{
  "time_shift_ms": 50,
  "norm": "layernorm",
  "mlp_ratio": 2,
  "moe": "soft",
  "num_experts": 32,
  "slots_per_expert": 2,
  "kernel_size": 9,
  "residual_init": "none",
  "shampoo_beta": 0.99,
  "one_sided": false,
  "lr_schedule": "cosine"
}
Rows from block 3 of a small multi-label audio tagger, named by matrix and row number. Rows with one number within an expert belong to one neuron, the router's apart. Each number is 128 + 24 x the weight over its row's rms, rounded and kept within 0 to 255. All counts start at 0. After the name is the row's rms in percent of the matrix's.
After each expert's rows are labels from the 100 clips, of 14848, where the router gives the expert most weight on average: "top examples" is what is common among them; "loudest band" is the band of the loudest frequency at the time of the peak. Only what is clearly more common there than usual is listed. The data: melodies that start on their tonic, played by one synthesised instrument. In brackets: how many of the 100.
# router: slot weights (model.blocks.3.mlp.router.weight, 64x160, trained with AdamW), inputs 120-159
# up: expert up (model.blocks.3.mlp.up, 32x80x160), inputs 120-159
# down: expert down (model.blocks.3.mlp.down, 32x160x80, transposed), outputs 120-159

# expert 22
router.44 084 [ 92 145 149 107 117 121 153 104 131 136 153 151 132 163  83 153 157  99 143 145 100 127 163  93 115 128 122  93 109 104 136 163 113 154 143  92 136 165  99 160]
router.45 099 [148 127 142 121 158 164 166 143 130 102 135 106  97 176 131 135 138 112 130 122  94 157 119 123 160 132 135 161  86 126 116 159 160 146 148 128 173 110 178 137]
up.0 099 [106 153 110 153 115 103 107 173 126 161  88  95 154 128 103 117  80 171 123 167 111 127 167  94 115 101 137 102 153 137 169 145 120 149 133 106  95 134  97 123]
down.0 106 [163 130 142 153 146 140 118  76 106 133 129 165 119 152 147 133 119 125 106 119 137 119 117 190 165 136 146 123 157 132 154 138 140 132 130 180 118 116  83 142]
up.1 099 [105 125  88 109 111 163 179 130 118 128 152 123  81 133 136 139 135  87 164  98 117  59 102 131  77 141 139  95 103  65 129 100 105 129 157 146 154 100 110 161]
down.1 101 [109 124 140 103 132 102 144 119 135  99 126 110 162 122  89 117 129 173 126 146 135 150  90 125 109 131 128  94 135 112 116 154 142 128 148  91 139 146 172 120]
up.2 105 [ 96 127 147 184 105 128 101 118 143 109 105 163 115 111 142 108 124 122 174 134 124 145 139 108 103 109 145 118 135 121 154 113 153 151 103 106 125  93 177 150]
down.2 103 [136 116 125 101 183 117 156 131 167 114  81 139 113 112 126 173 133 126 137 113 114 169 139 128 152 139 136 140 129 130 112 130 170 121 113 156 111 185 151 119]
up.3 102 [140 153 123 149 121 106 121 124  83 126 113 155 133 120  96 120 117 137 120 105 128 132 119 136 116 144 116 146 130  97  96  85 144 119  99 139 124  97 126 168]
down.3 100 [116 122 146 138 134 173 113 138 114 146 163 146 129 158 101 137 146 137 189  95 162  79 118 143 126 116  78 167 131 135 125 131 183 146 106 125 143 122 153 120]
up.4 107 [189 129 124 108  78 114 138 154 111 148 118 129 160 110 140 119 132 156 151 154 138 150 121 111  96 130 124 162 116 134 153 137 101  70 128 191 145 113 126  94]
down.4 096 [140 128 153 153 127 139 165 158 150 149 118 109  86 101 142 157 140  93 162 116 104 124 121 221 118 165 116 132 158 117 154 140  97 125 103  98 107 159 134 138]
up.5 111 [124  89 166 141 127 140  97  99 104 140  84 129 134 133 145 120 139  79 157  82 107 149 141 166 134 143 107 135  86  82  95 110 119 105 134 141 120 124  95 141]
down.5 109 [124 105  73  80 169 148 102  82 126 158  87  88 103 132 111 128 185 165 166 114 168  93  99 110 169 123 130 126 147 111 120 143 166 124 169 128 126 137 139 136]
up.6 097 [115 133 123 132 111 130 138 148 158 136  91 144 106 135 142 120 116 143 130 123 103 118 129 131  91 187 146 140 109  90 129 106 142 127 122 144 108 132 155 130]
down.6 096 [149 136 106  98 146  82  90 130 115 106 172 129 151  99 119 104 127 146 146 147 100 137 154 120  74 152 140 153 116 131 136 113 134 139 124 173 122 170 134 160]
top examples: the note G# (94); the note C# (90); plucked string-like (55)
loudest band: 250 to 500 Hz (60)

# expert 26
router.52 096 [ 91 113 110  87 143  99  97 132 160 134 116 123 166  93  88 113 103 111  91 149 104  98 157 113 114 119 102 152 152  99 131 139 121 106 104 158  85  94 154 102]
router.53 097 [ 70 131 114 128 141 128 157  80 170 166  97 146 127 139  89 163 146 118 102  90 122  95 142 111 140 148 174 101 179 110 120 147 100 134 124  98 108 115 112 106]
up.0 108 [175  86 142 164 160  90 137 136 119 152 147 115 145  94 104  92 144  94 172 132 132 155 126 156 138 122 143 136 166 153 134 165 138 131  90 121 144 113 144 150]
down.0 116 [134 151  88 186 107 154 113 119 127 127 113 135  94 164 157 100 141 153 126 140 112  98 151 120  98 115 152 159 116 122 145 125  83  74 117 138 139 141 135 120]
up.1 106 [132 127 149 114 133 112 148 152 136 141 151 158 163 147 136 142 129 121 154 179 107 154 119  95 146 101 153  97 132 133 113 109 133 174  88 149 109 157  79 144]
down.1 103 [147 140 118 144 113 114 122 162 102 111 102 178 152  88 146 134 115 127 155  86 141 105 155 129 130 141 154 147 111 144 108 128 129 150 105 150 144 155 100 121]
up.2 106 [147 168 156 166 133  76 124 159 124 127 129 133 108 139 134 178 113 156 127 170 136 163 165  96 165  96 128 131 139 114 125 154 109 163  88  80 122 113 148 153]
down.2 097 [139 103 141 114 116 100 106  80 102 143  71  96 132 126 134 154 167  62 117 152 159 142 147 121 109 132 153 127 135 108 121 122 105 120 149 176 127 137 157 146]
up.3 107 [ 96 132 171 170 109 144 169 114 109 109 115 136 164 139 133 126 144  97 135 133 130 109 165 143 105 118 112 127 115 164 149 153 164 112 162 134 103 108 158  99]
down.3 095 [150 115 134 152 168 128 146 153 141 140 123 119  96 132 152 152  97 135 123 103 132 143 164  75 127 121 123  99 114 115 146 151 120 119 123 142 122 118 121 121]
up.4 094 [139  88 142 143 119 127 114 136 157 125 126 142 159 116  85 145 109 102 105 103 145 140 171 162 115 108 124 106 131 104 131 119 143 140 142 106 127 121 123 111]
down.4 095 [124 141 122 181 125 139  94 112 120 107 146 166 166 152 103 141 115 143 121 103 100 122 102 137 143 188 127 133 122 125 115 115 159  84 127 181 169 136  87 146]
up.5 096 [186  89 149 120  95  98 166 137 134 129 111 142 129 131  82  87 113 156 165 158 128 122 114 132 138 106 147 142 145 132 102 136  84 118 113 132 170 118  78 102]
down.5 096 [ 96 134 183 134  96 122  98 138 140 113 147 120 137 115 109 118 118 146  94 148 154 123 102 174 157  95 120 163 108 141 149 105 122 153 129  97 104 146 133 128]
up.6 107 [159 167 121 143  92 144  94 123 135  57 156 139 139 149 168 133 142  94 153  89 114 127 140 158 142 134  73 125 149 138 109  96 160 156 137 121 126 185 137 144]
down.6 113 [134 132 161 110 133 142 130 139 113 163 142 108 100 172 121 118 129 104 128 145  88 116 133 145 137 134 128 127 162 102 175  97 122 135 151 118 135  80 184 129]
top examples: the note D (78); the note A (77); flute-like (58); sine tone (36)
loudest band: 500 to 1000 Hz (64)

# expert 14
router.28 098 [107 113 115 110 118 115 112 141 119 114 141 173 120  82 133 133 134 171  96 146  85 120 129 147 108 147 181  94 175 142 150 154 106 116 112 171 104 147 116 141]
router.29 085 [106  82 133 145 116 202  96  93 148 157 109 139 115 162 137 112 120 123  94  86 136 140 156 125  83 142 168 123 112 111 116 104 107 135 123  92 137 157 121  95]
up.0 098 [172 162  99 122 143 159 142 147  92 166 141  91 135 100 119 153 196  76 108 131 115 145 109 115 108 119 119  83 113 130 149 150 114 133 132 110 120 112 115 144]
down.0 104 [110 148 119 108 107 139 161 139 131 114 154 116 165 124 134 188 142 146 100 116 122  98  88 145  90 115 123 138 108 135 132 133 147  92 143 112 131 100 101 110]
up.1 110 [153 100 114  97 123 107 115  94 139 141 125 108 121 119 111 134 122 130 152 128 169 154 123 115 155 137 140 132 136  99 152 107 150  99 116 138 137 157 139 110]
down.1 110 [110 113 116 126 108 150 142  93 138 114 136 174 110 143 104 159 125 114 137 139 120 163 139 112  97 120 147 131 118  49 154 149 153 103 195 126 107 119 123 149]
up.2 101 [118 164 127 135 107 126 131 116 111 136 151 125 158 177 160 104 117 128 128  73 134 174 150 122 164 147 101 154 111  76 128 149 177 120 149  94 137 178 115 102]
down.2 101 [117 139 152 169  93 113 138 127 133 116 174 160 124 139 154 117 111 131 145 129 119 144 163 160 113 119  93 133 143 190 117  85 120 109 150 117  73 118 105 139]
up.3 100 [119 152 169 135 128 125 170 101 145 137 143 174 153 122 108 135 152 135 157 160 100 106  89 107 121 139 121 145 105 136 192  80  86 134  84 136 112 168 114 120]
down.3 091 [131 125 125 101 133 116 135 118  93 157 129 136  99 127 138 133 145 137 148 147 138 151 138 154 125 149  99 136 104 115 166 148 191 133 145  95 133  99 156 152]
up.4 098 [139 104 145 112 116 161 120  91 115  65 111 123 125 144 156 167 139  94 170 146 166 142 116  82 136 151 134 123 156 121 100 126 111 107 152 163  94 116 135 130]
down.4 102 [142 146 161 122 140  74 118 187 153 150 140 107 167 144 141 130 153 138  97 165 145  69 132 142 129 126 102 129 159 136 143 101 101 123 135 130 163 120 132 144]
up.5 104 [138 130 131 143 141 106 143 151 110 130 202 117 124  72 111 118  90 106 117 105 151 137 146 175 123 128 132 161 154 196 120  98 105 134 152 133 108  93 135 149]
down.5 107 [148 120 160 103 170 108 139 109 139 134 104  80  94 164 125  99 141 169 131 157 120 176 117  91 146 128 155 119 144 149 120 145 108 153 152 121 130 119 133 128]
up.6 099 [ 92 127 123 128 102  73 121 133 113 155 140 120  74 177 146 145 107 133 142 173 131 121 156 140 156 123 152  78 121 129 143 136  77 128 177 131 144 145 110 177]
down.6 090 [143 124 120 111 146 135 130 109 119 159 139 157 170 121 150  96  76 145 117  92 149 153  90 142 132 119 128 131 159 137 143 116 135 187 104 105 146 107 150 133]
top examples: the note C (100); the note G (86); reverberation (77); tonic: C (52)
loudest band: 1000 to 2000 Hz (31)

# expert 12
router.24 090 [100 155 162 103 125 134 182  66 134 126 110 113 112 153 108 126 100 113 126 106  85 123 147 114 165 134 169 103 124 127 141 125  83 126 125 130 117 127 170 140]
router.25 098 [162 172 110 118 178 139 168  72 119 123 151 151 128 180 111 123 149 158 106 128 125 123 131 119 143 160 117 138 138 146 121  84 141 136 106  75 170 107 132 124]
up.0 104 [133 161 138 142 111 131 113 139 185 124 120  80 152 132 148 117 137 129  94 123  70 137 123 100 127  91 125 126 142 189 134 143 139 111 112 151 133 168 158 111]
down.0 113 [141  78 152  92 111 130 155 125 168 107 133 105 136 130 103  87 130 116 116 132 134 116 148 103 160 120 147 171 161  86 102 109  81 124 146  94 119 122 118 140]
up.1 120 [159 159 115 124  98 127 123 107 137 163 109 107 142 133 129 126  99 160 116  94 141 105 136 133 161 145 139 135 148 149 152 145 134 150  96 121 122 130 161 117]
down.1 107 [ 78 161 130 135 135  86 144 145 113 125 126 113 144 108 154 160 147 160 145 125  92 108 151  99 112 122 130 144  77 142  93 139 106  94 140 124 123 158 149 103]
up.2 091 [142 110 177 152 115 139 125 106 126 156 144 149 100 178 109  92 103 114 118 153 171 112 108 166 100  95 114 108 134 163 126 158 107 126 150 142  92 124 134 161]
down.2 107 [125 149 140 148 177 117  95 153 120 138  77 134  56 160 123 111 132 175  76 133 122 159 118 108 132 118 185  81 132 121 146 113 113 138 148 145 136  93 144  97]
up.3 093 [122 113 104 134  87 121 127 165 175 154 139  78 153 102 159 127 139 129 164 119 166 140 112 115 124 143 156 163 191 113 131 109 104 136 121 106 121 111 144 104]
down.3 102 [116  95 129 119 127 116 119 135 130 145 143 152 113 104 144 145 130 110 149  91 125  75 104 134  82 160 149 139 168  95 126  97 164 162 154 107 121 153 143 105]
up.4 096 [122 170 132 151  74 146  83 177 146 129 170 102 151 110 146 138 157 119 112 115 154 185 140 147 138 136 118 125 128 119 155 151 129 151 175 129 139 131  78 124]
down.4 092 [110 115 149 156 142 125 140  94 106 134 161 137 130 126 142 143 113 142 153  80 125 130 109 165 145  90 104 149 147 116 114 119 128 120 135 150 139 189 134 124]
up.5 100 [131 117 169 122 118 112 168 122 124 138 118 112 108 126 160 121  95 165 143 176  85 171 133 130 124 138 137 128 106 108 136 131  86 117 126 133 109 135 144 119]
down.5 109 [100  95 153  98  69 121 111 166 121 153 133 146 130 158 131 131 133 111  99 135 161 122 105 150 146  95 138  84 178 111 113 150 120 129 160  79 168 149 175 141]
up.6 100 [ 99 141 139 140 138 119 133 125 129 102 150 144 172  94  82 129 125  94 157 119 106 124 132 131 188 129 119 134 156 132 112 161 121 149 144  90 115 120 138 119]
down.6 105 [149 114 136 105 115 160 131 158 114 105 112  98  82 137 105 144 127  99  82 111 145 140 192 166 161  79 100 147  94 121 153 117 160 169 142 160 100 138 130 124]
top examples: the note A# (100); the note D# (73); harpsichord-like (68); tonic: D# (33)
loudest band: 2000 to 4000 Hz (28)

# expert 30
router.60 096 [134 128  81 115 125 114 102 154 156 156 130 123 135 123 143 132 124 154 109 109 140 117 134 106 153 136  95 123 103 120 171 123 120 116 108 118 136 132 139 108]
router.61 089 [119  97 108 107 141 150 130  96 161 131 147 109 129 121 125 107  99 140 125 142 166 101 164  91 165  92 101  87 163 140 170 109 135 123 137 145 117 177 111 156]
up.0 104 [120  88 158 133 145 137 129 131 129 143 140 164 156 120 122 150 127 161 131 165 115 201 109 110 116 100 136 152 139  90 137 110 112 133 134 119 112 191 133 145]
down.0 111 [144 112 119 154 149  90 117 131 114 129 160 142 101 161 131 151 181 107 107  97 169 151 171 110 152 100  99  89 136 117  95 161  89 164 115 129 131 141 129 135]
up.1 099 [162 115  89 128 111 157 176 125 139 115  89 134 149 106 147 137 135 126 137  79 160 117  93 126  96 168 101 151 121 108 128 159 155 178 147 107 140 150 186 108]
down.1 101 [102 145  91 132 131 124 155 138  82 109 145 116 101  91 142 129 133 153 172 169 131 192 142 101 115  93 112 133 158 128 122 131 162 124 125 143 113  91 112 108]
up.2 101 [159 136 112 139 115 106 188 180 162 135 125 163 152 122 126 126 110 154 181 104 161 125 139  91  93 149 133 103 120 115 159 106 118 153  95 127 139 125 155 125]
down.2 099 [141 116 125 106 145 141 106 159 119 145 122 154 188 120  97 118 124 105 104 164 161 132  94 130 150 159 126 119 104 119 106 133 176 125 128 182 145  81 123 111]
up.3 100 [142 113 120  65 122 130 135 103 147 149 124 139  81 144 110 135 125  98 158 106 126 117 162 179 104 132 132 111 111  99 116 111 167 151 102 134 128 137 152 134]
down.3 100 [108 128 124 150 130 106 123 133 137 157 110 146 149 139 136 133 135  98  71 143 129 135 129 133 145 123 101 165  91 124 145 102 121 108 163 112 157 147 180 118]
up.4 100 [108 116 165 124 121 104 109 118 175 161 141  90 166 150 131 108 114 104 120 128 130 152 133 127 111 112 110 150 144 100 151  89 153 183 119  88 142  63 108 134]
down.4 097 [137 141 136 111 174 136 139 154 122 187 124 129  68 165 113 114 128  96 143 154 123 102 135 130 125 173  88 119 141 103 129 114 120 121 143 139 143 151 124 131]
up.5 095 [135 161 136 128 160 143 133 134 130 137 136 141 143 105 158 132 152 133  98 103 153 113 154 115 105 139 124 137 115  84 123 124  74 140 138 138 117 142  97 168]
down.5 089 [143 136 105 153 140 162 184 111 118 149 107 104 117 138 130 152 131 124 100 132 169 167 123 129 140 107 145 120 134  94 116 143 116  74 103 109 115  83 118 173]
up.6 108 [130 132 114 126 135 118 125 116 159 116 143  89 141 142 127 153 118 176 125  99 118 159 107 120 103 145 199  89 162 129 170 118 122 176 144 174 112 152 121 151]
down.6 106 [102 158 140 117 141  90  96 147 136 124 137 152 117 106 154 140 128  91  79 127 124 114 121 163 116 103 125 148 122 120 142 106 132 143 107 134 150 117 108 130]
top examples: the note A# (84); the note G# (83); sine tone (41)
loudest band: 1000 to 2000 Hz (62)

# expert 31
router.62 101 [ 95 123 115 151 107 110 139 150  99  91 177 103 112 125 131  74 156 116 148 127 110 129 120 115 123 109 103 105 158 171 166 111 138 132 123 156 112 124 140 172]
router.63 094 [109 139 142 156 138 142 125 101  97 103 151 132  89 156 128  88 100  79 117 117 118  85 130 110 147 132 159  97 158 126 136 133 146 134 155 169 135 117 137 140]
up.0 103 [ 89 155 109 173 150 125 167 121 180 133 136 118 146 149 113 160 141 197  83 142 103 131 134 115 143 126 146 158 162 171 164 205 133 131 124 143 116 141  85 131]
down.0 102 [180 159 132 170 126  81  91 136 125 108 173 121 120 156 129 143  84 140 170 145  74 133 116 113 118 158 116 165 104 110 109 111 120 139 117  86 138 140 148 140]
up.1 094 [ 86 163 112 130 127 139 169 113  90 119 141 135 160 122  78 140 112 141 158 115 117 132 142 151 128 163 131 104 119  97 112 144 167 127 126 113 140 126 130 142]
down.1 086 [183 120 127 128 119 127 125  97  96 146 124 145 149 152 124 124 125 111 156 154  85 105 128 165 118 131 179 119 139 134 146 144  96 121 127 133 139 105 138 148]
up.2 104 [107 129  87 169 117 120 155 116  96 120 115 108  90 157 122 116 140 140 135 154 131 145 115 114 114 134 112 145 129 129  99 135 186  91  96  77 109 101 141 157]
down.2 099 [142 115 153 165 130 102 174  99 153 136 128 136 122 154 132 124 128 139 106 120 130 115 132 158 132 108 148 100 137 101 108 120 109 154 104  70 103 140  90 145]
up.3 105 [124  73 118 158 165 161 104 135 118 107 121 156 137 102  81 134 137 128 136 145 135  91 120 117 105  97 147 108 125 102 112  96 104 102 144 149 111 175 144 133]
down.3 116 [130 143  84 103 127 164 143 107 145  86 105 133 120 102 133 106 127 150  90 146 155 164 150 130 121 120 139 149 145 133 130  85 169 136 142 148 155  85  76 125]
up.4 092 [ 93  74 101 116 133 139 114 176 137 130 165 103  84 152 140 117 107 128 151 152 145 119 116 103  86 138 123 108 129 129 127 119 123 124 140 125 134 159 120 100]
down.4 092 [123 137 125 160 107 137 122 132 124 130 126 137 119 139 142 139 167  93 104  84 145 126 131 111 133 127 128 113 149 183 121 132 173 134 158 133  87 105 173 154]
up.5 102 [ 98 142 134 116 145 128 171 140 151  93 119 111 143  78 109 134 197  78 155 129 116  85 140 154 148 124 116 148 101 138 159 114 142 143 142 135  86 169 118 130]
down.5 102 [125 146 134 148 126 169 103 156 181 139 137 140 156 117 126 164 168 124  86 109 120 143 113 112 130 123 114 115 143 109 148 167 122 104 156 128 112  93  90 141]
up.6 104 [108 123 154  56 125  95 117 125 119 136 127 111 125 143 110  93 123 144 157 107 121 128 145 134 107 124 141 179 110 105 113 121 154 116  96 187 110 140 100 120]
down.6 099 [111 111 100 142  96 182 164 129 141 133 148 112 126 128 106 143 106 111 106 157 136 152  81  94 165 135 144 102 136 179 144 132 121 111 155 127 134  92 136 162]
top examples: the note G (88); horn-like (82); the note D (70); the note C (69)
loudest band: 250 to 500 Hz (60)

# expert 1
router.2 095 [162 113 133 158 131 162 131 183 128 149 127 138 151 158 146 120  98 163  92 123 158  85 145  92 112  83 144 172 122 141  86 167 134  86 113  93 116  96 115 130]
router.3 080 [102 104 111 120 143 131 172 107  81 103 122 151 119 132 130 132  95 147 126 113 122 120 168 128 117 138 108 139 123 104  90 156 121 112  99 160 144 137 158 117]
up.0 099 [125 114 150 131 134  80 147 122 113 109 142 111 106 170 150 143 151 143 170 117 133 117 139 111 137 122  96 130 181 136  99  92 136  81 111 133  94 152 117 188]
down.0 102 [105 118 138 165 104  88  92 128 175 117 116 134  77 162 138 126 125 132 129 165 166 134 135 146 114  89 103 126 137 147 161  91 109 140 148 153  87 117 148 128]
up.1 100 [156 155 148 164 173 138 124 130 116 146 153 145 147 145 112 115 129 149 146  84 108 183 111 100 116 154  95 124 162  86 159 126  98 122 208 123 167  93 121 149]
down.1 099 [124 106 126 102  76  88 133 148 166 169 109 149 141 144 138 101 123  92 106 145 143 173 119 149 122 124 100 142 148 126 125 142 138 203  77 112 147  86 107  91]
up.2 110 [129 155  78 116 159  83 151 139 149 146  86 154 138 110 144 122  97 119 155 112 126 162 159 169 139 159 116 111 121 164 116 154  99 164 123 146 112 131 160  83]
down.2 107 [158 129 126 148 136 154 147 107 169 112 138 123 157 184 113 118 154 144 118 124 161 143 142 102 142 104 146 107 143 135 103 117 165 109 111 133 131 136 114 126]
up.3 102 [136 128 161 172 124  91 132 117 119 170 120 127  77 138 117 149  93  71 122 100 158 163 122 130 156 114 134 113 102 136 142 100 132 138  89 118  99 117 118 143]
down.3 106 [181 145 117 150 165 127 164 136  82 133 157 111 172 135 126 132 134 159 150 142 139  85 162 114 110 139 131 141 121 121 134 174 107 125 160 148  85 144 157 109]
up.4 097 [144 123 123 122 146 142 102 172 125 166  96 127 116 118 116 168 134  71 149 108 177 137 137 105 138 148 128 132 107  73 151 188 144 168 122 136 149  62 134 120]
down.4 099 [126 125 137 149 130 117 100 147 128 133 133 130  97 133 120 123 171 147 125  75 129 134 103  94 114 115 102 133 155 121  94 121 145 128 129 170 107 121 124  99]
up.5 104 [125 136 141 126 120 109 115 152 112 136 146 117  98 121 189 163 124 115 144 130 125 128 137 108 131 146 124  70  92 135 130 133 157 166 131 117 146 120 142 143]
down.5 113 [174  93  96 121  97 109 133 103 186 140 147 127 140 118 137 118  99 131 108 111  81 148 108 122 122 130 160 132 139  93  86  94 151 126 172 133 123 148 158 120]
up.6 100 [115 150 108 172  94 129 125 142 140 125 106 100 146 131 125 125  84 114 140 132  87 101 139 107 153 120 159 141 112 142 125 149 164 132 130 126 125 108 122 137]
down.6 105 [104 143 167 123 123 141 119 154 111 135 147 103 104 165 143 150 109 140 155 137 103 131 140 132 124 173 144 133 106  97 133 154  84 126  92 139 115 134 133 121]
top examples: the note G# (100); the note C# (89); trumpet-like (45)
loudest band: 1000 to 2000 Hz (50)

# expert 10
router.20 088 [105 129 111  96 158 159 172 113 153 148 130 130 141 129  84 135 127 113 152 114 153 119 152 158 170 105 167 139 123 156 103 112 115 124 152 112 150 152 117 139]
router.21 101 [133  94 108  89 123 152 131  96 129  88 162 106 122 140 130 101 125  90 142 102 143 149 102 116 118 110  97 104 136 150 139 102 155 163 130 101 130 146 147 159]
up.0 100 [141  98 121 115 174 145 115 111 155 125 116 145 106 127 123 143 126 142 136 145 112  84 147  92 121 122 119 119 139 101 130 142 129 124  93 121 129 121 131 137]
down.0 100 [162  88 153 159 123 124 123 162  79 163 120 153 184 151 124 158 183  97 127 144 113  76 101 175 131 109 146  89 154 136 140 163 124 134 135 116  96 124 153 108]
up.1 091 [ 90  60 125 130 162 118 107  94 113 122 113 130 143 137 180 129  74 120 153 130 137 110 108 115 134 151 110 181 124 151 144 133 126 143 132 126 116 144 122 153]
down.1 084 [103 164 134 125 112 128 159  97 126 145 111 166 117 117 133 157 147 117 107  94 122 147 153 149 120 155 145 105 123 137  90 147 141 157 127 142 148 161 140  83]
up.2 090 [ 58 110 151 142 128 121 137 103 155 184 138 153 141  95  94 139 109 187 117 149 126 131 124 103 139 120 120 133 134 124 139 147 164 143 124 155 101 178  98 145]
down.2 087 [ 80 160 142 116  99 168 122 123 107  95 113 131 131 138 138 172 123 100 128 122  99 174 145  95 124 126 116 139 113 108 114 141 139 125 129 126 147 149 127 152]
up.3 094 [134 112 146 125 145 106 107  82 138 102 125 123 148 124 149 140 111  97 145 121 121 116 134 165 170 166 143 131 112 106 123 126 122 106 142 144 102 147  87 135]
down.3 100 [133 127 112 160  88 128 185 142 109 125 140 113 116 153 100 127  89 162  94  98 144 185 156 143 113 176 146  84 112 141 114  84 101 116  86 164 100 110 118 142]
up.4 098 [126 143 117 100 154 124 151 169 154  92 100 145  99 172 127 114 115 154 140 165 136 140 134 114 117 135 141  87 141 161 118 115 133 102 130 166 135 162  86 144]
down.4 100 [173 146  99  59 117 132 110  91 130 122 138 140 138 172 136 146 143 136  82 111 121 116 109 116 166 137 147 149  90 169 148 149 109 152  87 146 112 118 107 119]
up.5 096 [151 130 112 132 108  77 170 122 139 103  95 105 125 127 122 190 144 124 127  89 108 118 154 111 140  94 138 128 158  78 140 160 110 125 103 140 108  86  92  87]
down.5 092 [124 146  64 143 135 121 144 128 122 142  99 129 139 145 139 121 133 143 155  99 168 112 128 133 121 102 120 125 120 117 187 157 143 130 186  99 126 141 127 146]
up.6 101 [143  72 152  89 124 124  93 127 129 165  90 137 126  54 143 117 171 113 147 119 157 101 113 160 140 103 119 146 136  91 102 148 118 123 162 127 138 104 131 118]
down.6 101 [ 82 106 176 111 133 110 113 143 135 162 137 155 139 124 165 138 167 152 126 128 173 143 127 103 105 116 112  99 139 162 141  87 148 126 142 136 114 150 124 163]
top examples: marimba-like (78)
loudest band: 250 to 500 Hz (66)

# expert 18
router.36 098 [125 134 124  91 130 128 165 146 117 134 148  93 171 174 141 149  77 103 154  92 114 112 152 167 107 137 158 118 129 105  89 119  92 163 142 104 126 172 176 131]
router.37 122 [ 89 150 157 141 122 149 141  92 137 148 111 136 124 124 117 165  98  91 127  88 120 118 158 146 133 121 160  95 157 100 135 148  66 120 126  94  99 148 111 136]
up.0 097 [135 189 135 119  99  99 122 119 143 152 144  89 111 112  99 174 146  84 135 169 137 104 161 141 113 124 120 106 158 163 112 156 123 147 119 130 136 153 138 119]
down.0 105 [ 87 152 122 119 132 158 105 170 121 126 146 163 135 125  85 125 104  99 132 100 132 123  98 120 147 156 146 123 104 155 118 126 104 111 139 117 132 136 130 139]
up.1 110 [163 151 133 123 152 169 139 100 120 125 108 171 153 123 152 173 138 148 152 161  94 112 120 111 117 135  77  92 105 123 145 105 143 135 148 140 128 151 159 165]
down.1 105 [ 82 115 119 126 114 130 158 104 106 124 147  96 135 111 106 162  86 141  97 121 147  94 155 105 157 168 113 125 124  92 155 108 125 146 149 122 114  99 112 138]
up.2 095 [109 113 133 138 148 128 156 110 157  95 147  87 120 102 146 144 124 140 124 111 139 153  91 119 133 168 146 137 115 159 181 132 136 131 117 153 140 133 150  85]
down.2 109 [131 101 172 135 135 125 109 140 116 114 118 133 150 151 137 174 148 150 105 153 130 151 138 108  69 150  98 123 153  91 187 160 132 127 109 126 124 117 147 117]
up.3 092 [126 117  84 141  87 129 121  90 101 105 140 138 120 124 105  97 153 146 167 126 148 149 131 159 132 116 116 129 152 150 136 124 190 188 139 115 132 130 111  97]
down.3 095 [117 105 115 102 120 108 136 171 131 163  78 101 108  67 117  84 153 128 117 129 127 149 132  80 133  75 175 132 133 144 159 135 126 137 106 101 152 124 145 124]
up.4 094 [179 123 136 137 152 125  93 126 110 151 133 138  81 123 105 149 135 131 131 143 120 119 190 111 136 137 127 156 128  93  90 114 141 145 148 122  94 153 134 145]
down.4 094 [105 109 112 144  95 115 142 149 151 131 117 134 162 151 144 137 106 124 171 143 106 149 146 140 118 119  88 147 113 187 169 101 105 118 130 101 159 119 146 169]
up.5 099 [163 165 177  65  92 168 165 135 167 147 144 105 146 136 143  91 126 122 144 158 165 129 132 154 130 148 122 149 153 157 141 107 122 107 162 127 105 150  96 130]
down.5 097 [141 138 105 140 118 139 121  98 136 140  99 128 133 111 170 133 158 156  83 145 198 116 115 128 124 146 110 124 135 154 114 105 134 115 115 145 179 140 141 155]
up.6 095 [111 115  90 136 116 101 116 145 145 122 128  98  85 136 122 120 125 160 148 136 174 127 118 105  93 135 125 139 113  80 127 138 129 122 167  90 102 121 103 112]
down.6 099 [172 129 119 175 144 122 153 131 111 110 119 170 142 149 131 101 119 128 115 162 127  98 110 137  71 107 126  97  99  82 160 161  99 101 118  93 104 105 179 121]
top examples: the note F# (88); tonic: F# (48); organ-like (35); instrument: harpsichord-like (34)
loudest band: 2000 to 4000 Hz (30)